Weights of a small image captioner.
Model: 5.45M parameters, encoder arch coatnet, encoder moe expert_choice, encoder patch size [4, 4], decoder layers 10, decoder activation silu.
Training: soap at rate 0.0027, 5100 steps.
Data: trained on rendered scenes of toy objects such as cars, trees, mugs and chairs, 195000 training examples.
Rows from block 7 of the text decoder of a small image captioner, named by matrix and row number. Rows with one number belong to one neuron. Each number is 128 + 24 x the weight over its row's rms, rounded and kept within 0 to 255. All counts start at 0.
After each neuron's rows are labels from the 100 texts, of 14976, where the neuron reaches its highest value: "fires on" is the input token at the peak. Only what is clearly more common there than usual is listed. The data: rendered scenes of toy objects such as cars, trees, mugs and chairs.
# fc1: MLP up (decoder.blocks.7.mlp.fc1.weight, 768x128), inputs 0-127
# fc2: MLP down (decoder.blocks.7.mlp.fc2.weight, 128x768, transposed), outputs 0-127

fc1.430 [133  97 158  94 101 118 112 131 121 120 148 131 120 143 140 127 153 165 132 125 102  84 162 151  70 115  80 124 176 146 114 128 148 152 163 125 154 142 102  75 157 153 149 132 120 126 144 121 128 132 110  98 142 103 163 120 135 142 118 127 141 108 127 152 154 136 103  78 157 113 121 158  93  80 111  89 138 104 122 136 127  81 108 102  73 165 119 153 173 116 122 138 120 139  80 120 133 115 118 147 149 134 153  87 115 120 124 104 142 152 125 133 167 165 166 104 130 127  85 122 142  97 133  90 135 143 122 118]
fc2.430 [152 106 112 164 118 147 134  98 118 127  71 139  93 143  92  73 145  95 129 122 124 125 118 136 141 125 122 147 132 158 103 128 129 132 148 132  96 146 131 152 105 127 135 106 111 106  97 100 151  97 140 132 146 161  92 126 106 129 145 114 129 114 148 118 109 165 146 121 130 125 143 128 170 131 129 143 133 177 145 110 117  99 110  71 111 103 152 132 127 138 126 133 126 116  87 121 162 103 156 105 116 150  83 153 170 133  76 118  97 164 176 136  90 131 108 138 107  99 150 115  87 159 106 159 104 109 197 139]
fires on: "matte"; ","

fc1.442 [112 118 118 143 131 113 131 146 111 125 137 173  94 160 156 121 107 141 159 131 142 126 136 144 131 138 152 130  90 107  90 141 118 188 101  80 116 135 103 102 104 127 137 114 107 129 117 120 155 134 163 159 104 120 132 144 114 170 151 193 153 142 131  85 115 138  78 131 140 151 102 103 100 161 122 144 117 173 133 107 156 132 170 120 137 102 161 131 137 115 111 126 114 120  79 136 176 137 147 138 100 156 146 157 140 158 106 115 132 157 116 130 143 102 133  89 142 142 105 115 128 101 166 190  77 142 138 128]
fc2.442 [128 121 137 115 139 154 119 128 147 111 123 111 155 124 147 105 150 128 111 159 133 135 127 105 120 117 104 147 169 112 127 136 149  99 169 171 147 121 137 151 148 119 132 133 129 139 139 161  84 113  81 139 138 107  90 119 146  85 115  76  88 127  93 135 162 123 181 117 118 110 134 138 147 102 136 105 150 111 116 132 138 142  80 124 138 161 101 112  88 124 139 104 192 143 164 105 137 109 111 132 158 105  96 110 103 117 141 157 131  97 150 128 114 166 112 160  99  85 190 123 128 127  94  77 165 138 150 125]
fires on: ","

fc1.445 [138 110 111 156 120 169 130 129 143 124 116 135 150  83 109 154 121 165  89 144 108 113 196 151 123 111 135 142 115 121 141 133 118 111 148  94 159 129 142 122 113 132 181 163 135  88 133 176 158 137 135 138 128 123 108 107 107 139 120 142 119 113 133 154 125 125 145 138 105  86  74  82 135 162 131  81  80 164 184  91 159 124 122  92 108  90 137 114 159 112 104 152 130 103 128 138 104 156 148 138 121 116 138 130  79 120 129 104 157 152  99 107 147 142 106 136 134 151 118 120 134  88 127  92 125 158 134 102]
fc2.445 [130 118 134  77 138 121 119 136 113 119 136 115 106 154 116 119 131  97 151 130 121 163  98 124 138 140 119 125 122 106 106 135 123 120 122 124 114 127 156 151 136 131  58  78 119 155 128  90 141 133  99 118 113 135 163 108 153 129 125  72 136 124 118 127 119 135 109 115 146 153 181 142 118  90 144 173 170  91  93 165 109 135 136 155 136 143 126 156  82 139 150 126  95 164 135 111 186  85 124 101 125 147 112 142 175 114 114 169 119 127 149 131 132  97 169 134 137 107 127 163 143 177 135 156 134 129 158 184]
fires on: "teal"; "blue"; "black"; "purple"

fc1.347 [141 157 132 117 129 117 125  90  70 157 132 143 174 125  83  82  94  94 110 132  91 125 110  84  97 120 140 100 115 162 152 111 113 149 125 142 116 129 138 122 148 151 172 132  87 116 164 109 156 139 130 137 125 141 145 137 142 143  99 111 134 129 120 139 109 133 137 113 144 133 161 187 110 139 114 107 107 157 117 117 132 135  90 158 148 127 118 175 173 123 135 125 164 114 140  82 152 164  99 169  93 175  93 171 147  96 127 148 135 109 117 130 156 141 114 122 128 109 129 156 109 141 128 136  77 101 142 113]
fc2.347 [132 111 135 135 131 147 117 166 151 102 152  91  86 130 165 164 160 150 145 114 135 148 164 163 181 131 116 156 120 101 109 129 132 114 133 104 144 135 114 128 113 102 111 111 148 134  70 116 126 113 142 141 133 101 127 103 135 105 141 127 109 163 154  96 160 116 120 135 135 119 115 104 145 108 144 170 129 106 120 124 134 116 135  91  96 123 135  66  88 129 144 115  91 147 109 181 106  76 156  96 157  66 179  88  81 167 117 141 133 116 126 122 127 112 139 135 135 146 121 132 150 107 162 125 150 124 102 130]
fires on: "dog"; "hammer"

fc1.121 [140 127 114 141 137 140 148  93 123 170 118 117 124 130 113 113  86 128 152 141 171 102 105 110 133  98 144 183  95 157 176 137 175 131 124 124 156 160 149 126 110 151 127  99 103 123 113 126 131 131 134 116 168 135 122 156  98 135 138 119 137 164  98 132  85 140 126  90 142 135 107 116 158 142 136 134 127 111 115  87 188 156 164  99 148 122 124 136 133 124 119 102 125 149 112 111 149 180 139 149 159  89 129  94 116  98 126 111 126 165 125 173 170 126 108 117 135 159 148  88 174 115 109 112 108 123  86  80]
fc2.121 [152 128 195  98 121 108 102 176 106  99 138 127 119 140 123 134 143 110 145  87 136  76 144 102 123 110 150 137 177 135  79 122  94 126 126 116 102 132 142 115  99 123 126 143 157 114 124 110 128 131 103  94  96 135 127 154 132  81 156 108 107 149 111 166 123 117 101 158 158 111 164 112 108 167 120 148 153 119 122 167 123 139 130 126 179 141 119 149 111 151 141 139 149 118 165 111  77  97  93 137  55 123 114 138 140 135 114 112 137 125  98  66 132 131 127 149 113 120 131 117 121 119 128 122 145  75 139 131]
fires on: "ice"; "<end>"; "matte"

fc1.393 [144  83 114 135 120 158 117 139 138 113 151 106 105 163 120 105 103  88 126 127 137 135 102 114  90 148 128 106 137 118  85 159 119  91 152  75 126 129 154 112 107 119 147 129  85 113 152 135 122 167  84 142 128  99 128 184 130 113  48 134 130 162 116  84 151  76  90 100 119 132 153 123 125 145 136 149 116 134 145 153  94 117 158 166 114 140 111 155 118 130 113 137 114 131 138 103  99  97 127 125 140 141  87 112 123 168 149  92 101 144 138 166 114 133 120  80 115 121  88 119 141 105 140 124  97 131 125 137]
fc2.393 [142 118 116 110  74 128 162 124 160 153  98 121 120 151 152 125 126 116 136 131 122 140  74 139  85 109 123 125 107 102 108 128 132 133 167 157 112 124 122  66 128 126 120 134 136 126 146  96 155 167 165 113 117 131  89 131 131 163 127 126 142 106 140  99 156 124  98  46  81 107 113 166 125  96  83 144 161 133 129  92 118 152 153 116  99 128 170 140  94 111 111 131 131 115 135 114 129 126 146 126 161  96 118  83 151 130 140 111 124 152 101 107  98 169 159 134  84 124 141 102 104 113 120 144 122 136 157 155]
fires on: "matte"; "glossy"

fc1.39 [128 121 124 131 144 166 149  83 165 146 135  99 142 104 157 154 111 154 132 117 122 132 125 118 164 161 121 130 114 142  88 120 137  99 111 110 127 158 138 124 123 126 104 102 107 108 160 123 128 174 135 116 138 120 161 125 142 138 118 132 129  75  98 100 164 132 136 129 171 106 120 140 128 123 159  93 170 108  72 128 146 129 123  92  85 122 117 170 127 111 156 103 101  79 122 130 160 126 122 127 164 141 151 115 159  77 106 146 135 150 147 138 140 173 165 108 115 150  76 138 154 167 101 109 163 164  98 112]
fc2.39 [152 121 168 134  93 109 130 132 132 103  99 156 102 137 109 149 135 102 121 103 133 151 145 152 155 107 136  81 143 114 118  90 104 126 164 163 159 165 136 116 153 157 148 169 134 127 140 124 133  94 144 133 137 144 127 179 145 109 135 140 142 153 120 160 106 141 129 141 141 112 111 142 163 122 113 117  97 123 147  88 132  98  74 129  98 186 145 115 127  81  98 164 133 146 126 162 116 109 104 158  69 153 132 152  98 132  91 159 127 114 111 154 138 132 119 149 142  90 126 123  69  78 128 113 143 124 153 140]
fires on: "red"; "purple"; "orange"; "teal"

fc1.744 [129  92  99 163 142 166 114 146  66 123 158  93 123 122 118 153 163 119 108 133 116 107 113 138 166  96 119 129 125  92 126 144 133 156 161 125  99 139 113 145 132 137  84  91 159 109 108 170 163 135 123  81 140 113  67 125 125 152 131  84  99 112 143 106  98 175 148  97 121 121  98 134 115 152 128 147 140 116 136 147 155 135 106 145 170  95 115 149 101 107 173 112 135 100 138 141 140 156 125  89 133  96 117 130 154 125 137 143 127 130 113 127 127  90 154 122 168 128  88 114  84  90 124 158 116 125 154 139]
fc2.744 [ 86 151 150 124 104  72 155 130 157 121 103 171 123 111 145 114 108 122 120 105 148 137 135 151  70 139 126  95 158 158 143 129 111 108 110 144 163 105 134 116 144 101 149 145  71 146 152 129 115 157 125 134 152 130 196 154 112 120 153 196 140 151  89 144 118 122 108 148 117 137 148 147 163 123 118 136 128 133 149  85 118 117 154 124  96 103 137  95 140 136  90 164 112 148 123 138 107 126 140 172 138 147 118 115 107 103 147 105 127 151 108 131 109 186  87 155 109 130 153 115 139 132 105 106 157 141 101 111]
fires on: "brown"; "grey"; "white"; "green"

fc1.80 [127 124 144 108 134 110 124 166 158 149 111  98 126 143 153 143 108  76 184 143 130 148 108 119  96 117 152 132 121 115 130 166 112 114 136 131 126 116 151 167 142 114 115  93 156 102 150 111 136 140 178 117 140 144  95 161 168 123  74 136 130 155 128 168 117 100  95 101 115  82 123 116 130 144 121 163 134 117  93 105 155 107 136 110 140 151 131 128  95 120 143 110  90 142 127 103 110 166  91 131 144 131 159 114  89 107  58 114 168 103 156 117 127 118  80 149 142  94 129 103 144 151 121 109 127 148 106  94]
fc2.80 [104 148 141 128 135 141 156  92 124 108 101 134 122 121 123 139 153 158 169 128 111 121 157  93 120 117 123 165 158 143 119 100 104 138  96 155 159 166 103 126 108 159 110 184 126 141  97 105 113 121 131 128  93 110 125 123 127 161 188 174 125 142 139 136 118 142 159 150 180 104 160 122 107 157  47 105 121 142 137 111 101 133 156 128 134 114 101 116 113 138 123 154 133 141  99 131 152 155 138 133  99  83 124 121 101 187 150 138 121 117 147  97 145  98 137 174  95 136 117 161 115 112 160 134 115 110 132 113]
fires on: "matte"; "glossy"; "checkered"; "striped"

fc1.237 [121 142 153 112 140 122 111 156 104 140 184 128 152  83 135 134 111 134 118 159 122  90 170 139 165 101  92  88 157 117 141 167 115 104 102 107 129 159 133 147 147 147 101 104 109 152 147 110 147 222 131 119 132 110 103 178 139 128 122 145 162 149 127  84 149  92 139 109 162 129 153 124 128 135 106 104 151 111 160 124 150 125 103 131  98 126 122 141 129 120 164 157 125 101 150 109 124 162 115  86 171 157 149 104 152 103 115 155 134 113 156 148 140 119 129  86 105 124  99 123 134 171 125 127 120 120 119 119]
fc2.237 [132 108 148 130 113 100 125 105 137 178 115 172 127 127 111 151  98 147 170 147 147 129  90 128 139 108 140  88 101 134 118  96 100 145 118 113  97 130 150 146 144 101 147 128 146  87 129 136 118 136 172  88 153 105 124 159 124 147 151 109  88 134 150 137 103 183 144 142 107 131 128 165 164 166 160 134 113 153 121 123 104 120 122  81 150 138 159 132 101 100 100 118 125 135 109 139 136  70 154 107 137 144 128 159  84 129 134 121 122 181 131 197 101 171 134 116 111 116 134 118 124 121 109 120 153  94 136 168]
fires on: "red"; "purple"; "green"; "orange"

fc1.405 [110 131 125  62 130  82 108 149 147 145 117 117 126 124 127 141  87 123 131 156 104  90 147 161  90 116 143 186 172 135  95 147 137 153 132 105 144 102 108 143 124 126 118 120 137  83 158 124 102 175 124 112 149  91 140 147 149 130  70 111 110 149 133 135 128  98 127 128 144 131 114 119 142 163 143 132 152 115  96 114 142 118 103 102 145 155  96 127 131 113 171 137 125 166 138 129 160 144  90 165 134 116 161  76 143  93  96 140 140 110  78 115 197 146 122 107 125 138 146 116 147 142 116 112 123 139 108 124]
fc2.405 [135 117 116 144 121 132 104 137 143 130 107 141  99 127 142 111 127 164 120 111 117  80 152  87 134 163 166  87 152 157 115 114 101 151 166 139 186 108 152 131 119 172 131 171 161 124  98 110 123  97 108  89 132 161 140 154 122 128 151 116 116 124 133 104 126 150 132 118 126  97 142 112 135 169 113 112 130 163 104 146  89  84 169 121 158 110 120 144 115 115 115 138 143 160  75  96 100 154 120  96  83 139 138 112 137 125 100 130 108 120  96 108 126 131 112 170 142 129 136 131 116  87 120 178 120  90 186 143]
fires on: "ice"; "grey"

fc1.535 [144  91 139 122 144 151  77 156 126  88 112 171 126 100 113 107 135  96 137  89 121 123 127 154 128 124 107 152 137 125 165 145 130 179 106 135 191  98 134 142  82 145 131  94 106 124 140 133 137 144 128 122  81 117 137 119 124 119 114 155 137 107 140 131 145 112 131 169 130 114 139  85 129  99 147 138 130 144 123 111 114 112 143 117 117 179 135 106 190 104 128 163 126 134 142 126 179 177 186 143 104 113 116 104 119 113 121 141 139 126 139  94  74 159 137 126 125 100 158  96 168 130 167 152 140 102 125 121]
fc2.535 [147 162 113 129 102 139 155 117 104 168 119 115 168 111 122 148 128 123  98 175 128 141  75 103 136 148 163  96 116 118 110 138 113  92 146 160 143 105 155 117 141 128 121 159 150 129 127 148 195 133  99 118 154 131  97 124 120 103 147 103 111  97 142 165 132 100 128 103 138 139 112 124 172 137 158  96 152 128 120 152 178 106 121 152 138 104 110 119 152 112 131 147 147 101  75 130 128 103 119 123 144 141 119 186 168 114 109 120 100 146 123 163 207 103 164 128 121 121 128 147 110  97 121 131 164 143 138 114]
fires on: "brown"; "pink"; "white"; "grey"

fc1.19 [140 149  94 163 131 125  92 123 113 139 176  74  99 124 100 111  95 119 113 112 199 153 149  96 108 104 112 108 155 157 135 172 116 140 102 134 126 192 132 115 114 158 112 141 115 101 150 119 116 114 122 120 144 127 125 177 169 134 147 122 138 157 117  96 159 131 143 121 140 127 124 132 144 127 139 120 118 115 129 151  94 158 171 116 116 133 115 152  95 110 123 141 117 156 124 144 162 153 136 147 130 101 180  84 122  74 116 163 120 125 141 123 107  80 115 120 133 126 143  84 123  89 149 139  94 105 106 141]
fc2.19 [134 135 175 100 130 127 111 136 109 168 123 168 134 138 111 129 126 129 107  96 122  89 118 122  91 115 133  86  91 163  96 117 132 148 163 114 101 135 143 131 131 113 144 140 149  89 145 119 105 107 129 150 156 112  91 172 136 119 149 116  68 117 123 130 142  85 123 153 139 177 116 154 137 126 129 137 129 118  85 160 150 156 176 103 156 110 140 139 177 163 141 148 133 126 150 126 114  97 126 129 102  99 125 136 205 112 136 108 161 157 133 101 124 134  90 131 121 134 145  82 136 123 159 111  98  83 117 142]
fires on: "ice"

fc1.27 [132 116 137 114 138  69 126 140 134 133 143 164  95 102 138 115 169 115  77 150 122 122  89 153 109 143 142 121 150 126  88 152 123 109 137 152 194 157  91 124 131 142 131 121 121 122 119 152 102 118 122 149 144 105  92 133 136 167 111 114 144 166 178 122 108  94 109 126 126  86 123 167 127 161 111 120 143 114 135 118 106 120 133 141 133 144 122 111 111 111 130 171 190 162 132 106 157  97 110  69 122 140 141 100 114 190 172 129 145 120 172  91 135 121 126 114 133 103 150 146 132 103 116 141  98 110 130 112]
fc2.27 [145 155  76 111 119 160 132 129 176 157 144 122  99 136 140 121  94 150 142 134  90 160 136  96 133 100 116 105 129 157  70 128 106 129 155 162  86 138 109 134 137 155 128  88 134  67 139 152 133 129 113 130 132 154  71 143 103 168 175 151 133 110  72 137 150 124  84 126 112 138 121 152 127 116 138 131 101 100 128  87 125 116 161 180 141 128 111 120 112 112 108 110 145 150  82 113 135  85 122 144 115 139 158 142 140 125 117 148 114 128 122 131  95 136 122 116 149 125 116 125 128 127 156  91  99 142 143  73]
fires on: "teal"; "yellow"; "red"; "orange"

fc1.675 [151 117 148 176 131 150 130 115 184 125 113 127 120  98 118  93  94 127 143 115 127 145 127 131 152 144  99 146 168 153 149 143 150 153 152 109 190 115 146  99 141 156 170 151 120 158 127 166 111 121 106 140 112 117 106  91 117 125 105 139 138 139 128 176 105 126 125 140 125 110 109 138 116 201 115 100  82 147 134 124 122 132 115 104 131 144 144 154 140 120 143 152 156 125 111 121 100 168 195 113 140 117 145  81  77 110 128 100 152 156 150 151 141 132 135 135  87  95 120 169 147 144 143 148  97 147 124 130]
fc2.675 [115 153 138  88 104 120 118 153 103 131 141  97 132 150 138 156 186 123 108 187 113 107 112  79 109 112 150 134  76  84 128  85 122 125 112 158  84 132 123 132 114  92 114  96 136  83 123 109 163 138 141 141 140 113 138 117 114 123 173 107  94 135 125 123 135 126 134 128 121 134 152 141 147  59 138 132 185 110 115 129 136 111 135 112 104 112 125 115 108 115 123  94 141 111 124  96 149  88 104 132 103 113 134 173 163 159 105 145 114 105 127 141 121 129 125 129 126 127 155  46 119 116 110 124 163 118 121 122]
fires on: "dog"; "blue"; "red"; "rocket"

fc1.147 [155 124 120 115 156 161 169 106 111 113 161 129 133 120 142 142 111 125 107 161 140 165 121 104 125  97  98 130 101 182  88 126  72  75 100 146 127 136 119 128 125 110 123 154 152 122 116 102  97 106 131 152 159 144 154 140 149 143 134 113 145 106  82 136 102 137 127 149 116 149  94 101 160 136 127 124 144  97  90 122 144 114 123  83 125 154 145 178 119 109 145 133 148  97 132 138 136 112 113 144 127 133  79 179 135  88 105 126 159  94 131 109 179 119 120 133 138 124 104 156 168  78  87 144 149 157 126 115]
fc2.147 [154 146 139 117  88  89 101 163 139 136 125 103 109 107 143 141 139  84 156  92 128 144 113 160 154 149 126  92  78 145 139 155 162 119 163  89 139 137 112 139 122 178 151 138 122 104 150 134 160  93 153 163  73 123 168 106 141 129 116 109 126 125 167 157 143 108 161 139 154 115 175 123 128 112 172 121 105 148 126 127 112 135 101 128 158 149 107 135 119  93  91 133 104 162 158 131 103 129 113 101 130 104 127 117 122 131  86 167 106 122 131 180 113 121 150 167 167 139 144 127  94 134 153 133 151 136 104 134]
fires on: "red"; "green"; "brown"; "orange"

fc1.423 [ 93  97  78 133 134  96 118 136 110  97 165 129 137 143 142 165  73 140  92 101 105 124 167  98 112 101 118 125 167 128 132 101 108  98 104 127  40 115 111 126 124 109 119 132 113 118 142  94 104 123  92 160 151 100 159 151 126 128  97 161 109 169 145 115 132  73 141 117 125 131 145 113 168 137 167 132 105 123 131 112 116  91 103 134 110 142  92 176 176 121 121 149 120  90 137 127 132 126 118 141 145 120 145 116 123 113  96 148 122 125 128 108 184 121 144 113 143 137 119 137 138 132 123  87 147 107 100 131]
fc2.423 [158 149 122 111 113 110 165 146 157 159 141 124 122 130 102 138 127 141 121 133 116 100  85 156 129 140 148  78  98 121 147 147 135 129 164 140 175 117 119 118 102 136 111 141 125  87 139 126 133 117 166 133 128 115 128 128 161 123 128  79 103 111 156  87 110 162  70  65 140 125 115 159 129 139 138  71 157 149  87 125 119 152 168  91 135 123 165 129 122 138 138 119 134 114 103  99 137 129 137 132 138 143  91 121 165 136 132 121 128 122 111 119  73 119 119 152 133 105 118 123  86 136  95 166 146 145 190 172]
fires on: "ice"; "<end>"

fc1.482 [154 112 131 136 136 130  71 157 144 180 108 125 128  88 164 123  96 136 129 155 117  91 141 125 145 108  94 123  93 125 136 144  96 119 128 157 113 114 163 155 141  72 106 113 117 111 126 118 172 103 122  97 108 128 148 112  88 173  96 124 174 107 129 113 110 108 174 133 117 111 106 127 155 127 119 143 165 125 128 143 121  65 121 108 112 157 164 163 173 109 137 129 136  99 108 150 102 169 148 136 145  96 165  92 169  93 131 127 119 134 116 131 101  95 106 135 143 134 144 114 150 125  90 115 145 141 136 108]
fc2.482 [119 153 137 152 109 150  93 125  92 104 114 140 135 151 134  90 160 133 132 133 125 157 101 122 142 129 172 109 142 169 170 136 135 123 112 125 187 160 138 132  95 102 122 184 174 119 125 155 103 165 148 138 152 113 104 158 109  81 119 139 103 141 168 109 106 136  89 109  92 101 135 139 148 117 132  83 130 146 156 106 115 142 109 146 159 132 138  87 117 117 117 152 142 137 125  91 129 116  84 114 103 144 109 157  90 101 112 137 143 131  83 157 188 129 103 109 124 121 113 120 116 158 126  94 144 159 145 144]
fires on: "teal"; "white"; "pink"; "green"

fc1.408 [137 126 138 164 138 141 132 129 120 124 145  95 120 131 125 179  97 149 152 119 162 148 137  77 165 142  79 165 158 122 118  72 164 176 104 109 127 103 159 103  71  96 131 101 119 147 118 118 105 106  94  89 112 102 146 105 149 107 118 127 136 135 102 141 120 122  89 132 128 171 119 122 163 118 144 138 100 127 154 144 120 135 154 156 110 155 129 136 172 112 112 152  86 112 139 109 132 127  89 133 101  98 117 111  98  93 117 111 165 126 135 123 127 115 121 104  80 140  76 129 146 114 122 170 155 114 148 125]
fc2.408 [ 99 165 127  79 100  88 122 122 179 139 145 115 152 113 121 105 138 133 117 156 104 111 152 152  93 115 177 101 125 147 131 137 117  85 167 175 106 155 107  99 169 185 122 159 114 100 141 141 138 115 149 182 148 146 145 127  92 159 104 152 117 140 153 165 116 122 111 116 140 116 158 143 133 114 118 122 146 131 115 128 157 129 118 150 141  79 157 126 100 145 103  98 168  80 138 109 151  82 143 141 119 123 135 131 143 168 119 128 103 130 107 118 110 150  93 128 169 108 135 138  95 119 146 122 149 140 115  97]
fires on: "red"; "purple"; "blue"; "grey"

fc1.312 [113  97 151 103 155 100 143 145 124 116 127 125 159 102 118 156 131 172 147 197  87  77 118 130  99 118  78 110 147 138  96 150  90 139 181 109  99 142  97 126 130 110 131 168 181 111 129  98 127 177 154 157 153 139 154 118 158 120  85 108  84 131 134 166 124 145 138 109 113 127 153 135 120 123 120 139 105 132 110 138 149  84 137 135 111 141 138 138 160 130 159 145 113 159 112 111 131 169 134 129 138 141 129 113 106 109 130 101 122 138 131 105 142 123 144 116 139  97  79  88 121 130 145 116 123 181 101 110]
fc2.312 [163 114  96 158 115 137 118  73 140 116 127 130  92 141 130  97 127 121 146 115 141 136 127  72 128 162 127 153  75 144 130 107 136 132 114 126 143 128 127  81 121 151 147 107 105 139  92 131 148 117 133 133 107 109 130 145 117 158 132 130 192 135 117  88 145 135 138 160 127 151 121 140 122 132 130  74 173 150 194 142 152 144 121 116 103 124 131 154 148 154 101  79 120 155 139 137 144 147 147 100 130 128 125  98 111 123 114 117 134 127  97 159  97 151 118 130 121 155 166 149 121 124 109 131  81 103 216 126]
fires on: ","; "and"

fc1.653 [119 104 136 108 176 175 134 126 139 101  99 116 146 172 163  82 124 110 142 116 144 148 152 129 151 105 119 142 167 114 167 127 148 158 140  97 166 131 131 138 124 166 132 136 138 109 159 183 129 133  69 157 130 158 108 146  94 113 119 145 125 109 130  99 130 129 135 168 120 149 119  99  85 138 182 103 146 132 159 105 168 151  83 157 108 121 163 121 107 102 100 111 103 151  95 112 125 145 140 122 120 106  81 117 123 124  78 142 148 148 153 131 122 145 152 135 116 125 118 133 103 102 140 126 147 124 157  81]
fc2.653 [166 134 106 137  72 101 134 106 117 139 161 147 124  82  82 186 133 109  73 132 136 111 105 133 110 165 117 116  91  92 105 103 118 125 103 154 133  95 141 128 117 129  97 115  74 146 104  81 132 130 150 136 146 116 156 121 154 134 147 111 113 149 108 165 117 122 120 130 151 136 138 133 190 102 109 133 121 102 136 117  98 118 181 104 140 103 114 116 165 157 146 169 123 143 129 139 143 136 124 146 158 157 161 117 126 104 143 132 103 123 120 179 160 100 135 129 150 119 119 137 150 157 138 145  83 136 111 162]
fires on: "red"; "pink"; "orange"; "yellow"

fc1.239 [125 163 142 119 163 155 125  57 181 126 113 121 146 100 145 114 128 145 145 125 138 144 100 152 154 117  94 111  88 121 122 113 152 143 108 138 102 138 113 129 121 147 124 135 119 129 166 144 146 156 149 137  88 127 100 147 124 122 101 103 134 143  92 103 137 133 141 167 180 129 132 153 124 125 139 120 141 116  94 153 150 152 118 106 115 155 131 105 128 141 156 155 132 101 133  77  95 172 145 153  98 134 165 101 133 162 155 151 155  99 164 170 127 132 128 117 133 171  85 100 181 174  88 142 132 108 130 113]
fc2.239 [119 117 107 140  70 150 107 152 120 133 106 165 108 120 162 149 143 106 134 140 131 117 139 138 131  99 123  98 175 124 144  80 103 100 136 146 124 141 176 101 157 112 105 166 146 108 120 131 152 112 133 127 149 138 139 140  98 128 136 114 148 102 148 164  87 106 134 103 168 109 110 131 133 118 139 105 144 110 100 134 120 141  86 125 135 125 119 108 147 140 120 148 135 126  87 149 102  71  88 104 124 114 141 182 139 135  88  95  94 148 185 156 148 124 116 114 173 121 148 146 107  78 106 117 166 149 148 168]
fires on: "red"; "teal"; "blue"; "orange"

fc1.103 [119 137 129 158 167 106 154 173 105 156 114 122 136 128 135 157 118  90 144 131 102  97 117 145  93  76 141 172 124 134 128 148 121 140 136 104 146 114  76 131 115 134 140 141 121 133 124 140 137 144 123 157 158 127 135 127 144 127 126 103 150 140 187 113 152 126 140  90 138 159  90 105 118 102  94 152 153 179 138 129 116 141 178 119 135 113 157 147 120 125 115 149 104 138 104 100  95  94 108 157  72 114 119 189 151 153 141 169 161 122 130 142 186 123  76 107 166 148 110 103 110 131 128 126 134 125 125 130]
fc2.103 [139 137 149  83 115 137 121 101 143 113 133 163 145 112 139 107 164 152 118 127 147 139 159 136 120 157 109 109 140 117 145  99 113 116 122 117 121  85 136 116 161 159  98 120 128 144 120 106 126 122 111  99  77 154 159 130  89 127 149 154 137 138  71 136 129  84  94 164 136  87 158 135 136 154 124 137  80 105 117 108 124 134 109 136 120 101 105 115 150 132 130 113 169 154 146 160 162 161 141 136 176 137 137  97  86 128 124 116  85 139 138 115  93 150 188 148  70 111 130 182 113 133 113 138 143 154 151 155]
fires on: "teal"; "white"; "green"; "black"

fc1.753 [144 108 168 147 126  85 166 116 108 130 161 112 129  93 126 125 134 123 123 153 128 134 132 110 108 110  91  96 148 109 114 141 138 172 131 133 110 172 109 146 173 115 118 122 144 115 104 138 146 108 148 140  97 145 104 144 123 144  63 129 159 148  92 143 114 103 135 109 120  77 111 113 129 154 104 131 114 117 115 179 117  96 131 114 167 143 144 140 106  82 131 125 145 103 175 128 110 187 158 146 103 125 143 132 125 122 131  75 143 112 159  95  94 146 122 132 170 135 140 166 146 117  75 149 124 127 173 147]
fc2.753 [119 125 124 155 129 148  78 144 116 147 107 141  98 130 160 135 110 130 135 149 132 135 122 196 141 143 154 161  90 153 147 151 136 109 161 105 126  80 153 141  87 117 134 132 140 142 133 115  88 126 118 103 148 108 115 116 164 125 151 151  44 145 170 136 111 136 114 139 111 162 142 135 159 106 102 114 129 124 130  87 150 150 136 145 100 128 106 127 149 145 152 133 120 144  75 125 140 120  83 115 151 146  99 135 120 163 129 198 133 159 118 156 152 119 134 120  97 124 133 110  92 136 168 110 111 122  80 114]
fires on: "brown"; "red"; "orange"; "grey"

fc1.369 [153 120 112 105 135 133 153 133 136 103 129 133 142 134 127 119  82 115 135  95 105 146 123 128 118 111 120 159 107 154 111 135  94 121 128  98  87 118  99 126 130 112 144 128 133 129 144 175 183 101  93 147  97 139  78 110 147 117  97 108 139  94 145 133 195 146 138 102 101 110  57 107  87 153 126 121 120  85  81 139 157 105 133  81 131 144 143 122 137  96 147 111 174 130 117 116 105 172 140 133 142 102 146 136 114 114 125  81 109 130 164 105 127 120  96 135 159 112 142  85 139  89 119 149 118 138 112 135]
fc2.369 [136 152 125 118 124 169 141 135 100 113 113 139  89 147 152 154 133  76 149 137 120 146 164 122 115 151  77 164  67 141 141 118 179 137 130 154 134 168 101 118  96  93  80 143 132 141  99  89 116 154  96 152 123 120 142 160  97 117 130 151 147 144 129 134 178 104  80 181 136 146 131 131 129 142 120 110 134 145 161 125 102  97 167 150 123 151 128 119 136  95 135  92 124 161 120 116 133 180  95 141 155 144 117 114 103  92 141 138 134 137 120 131 111 134 134 122 125 118 120 132 111 126 100  63 106 134  99 120]
fires on: "brown"; "grey"; "pink"; "orange"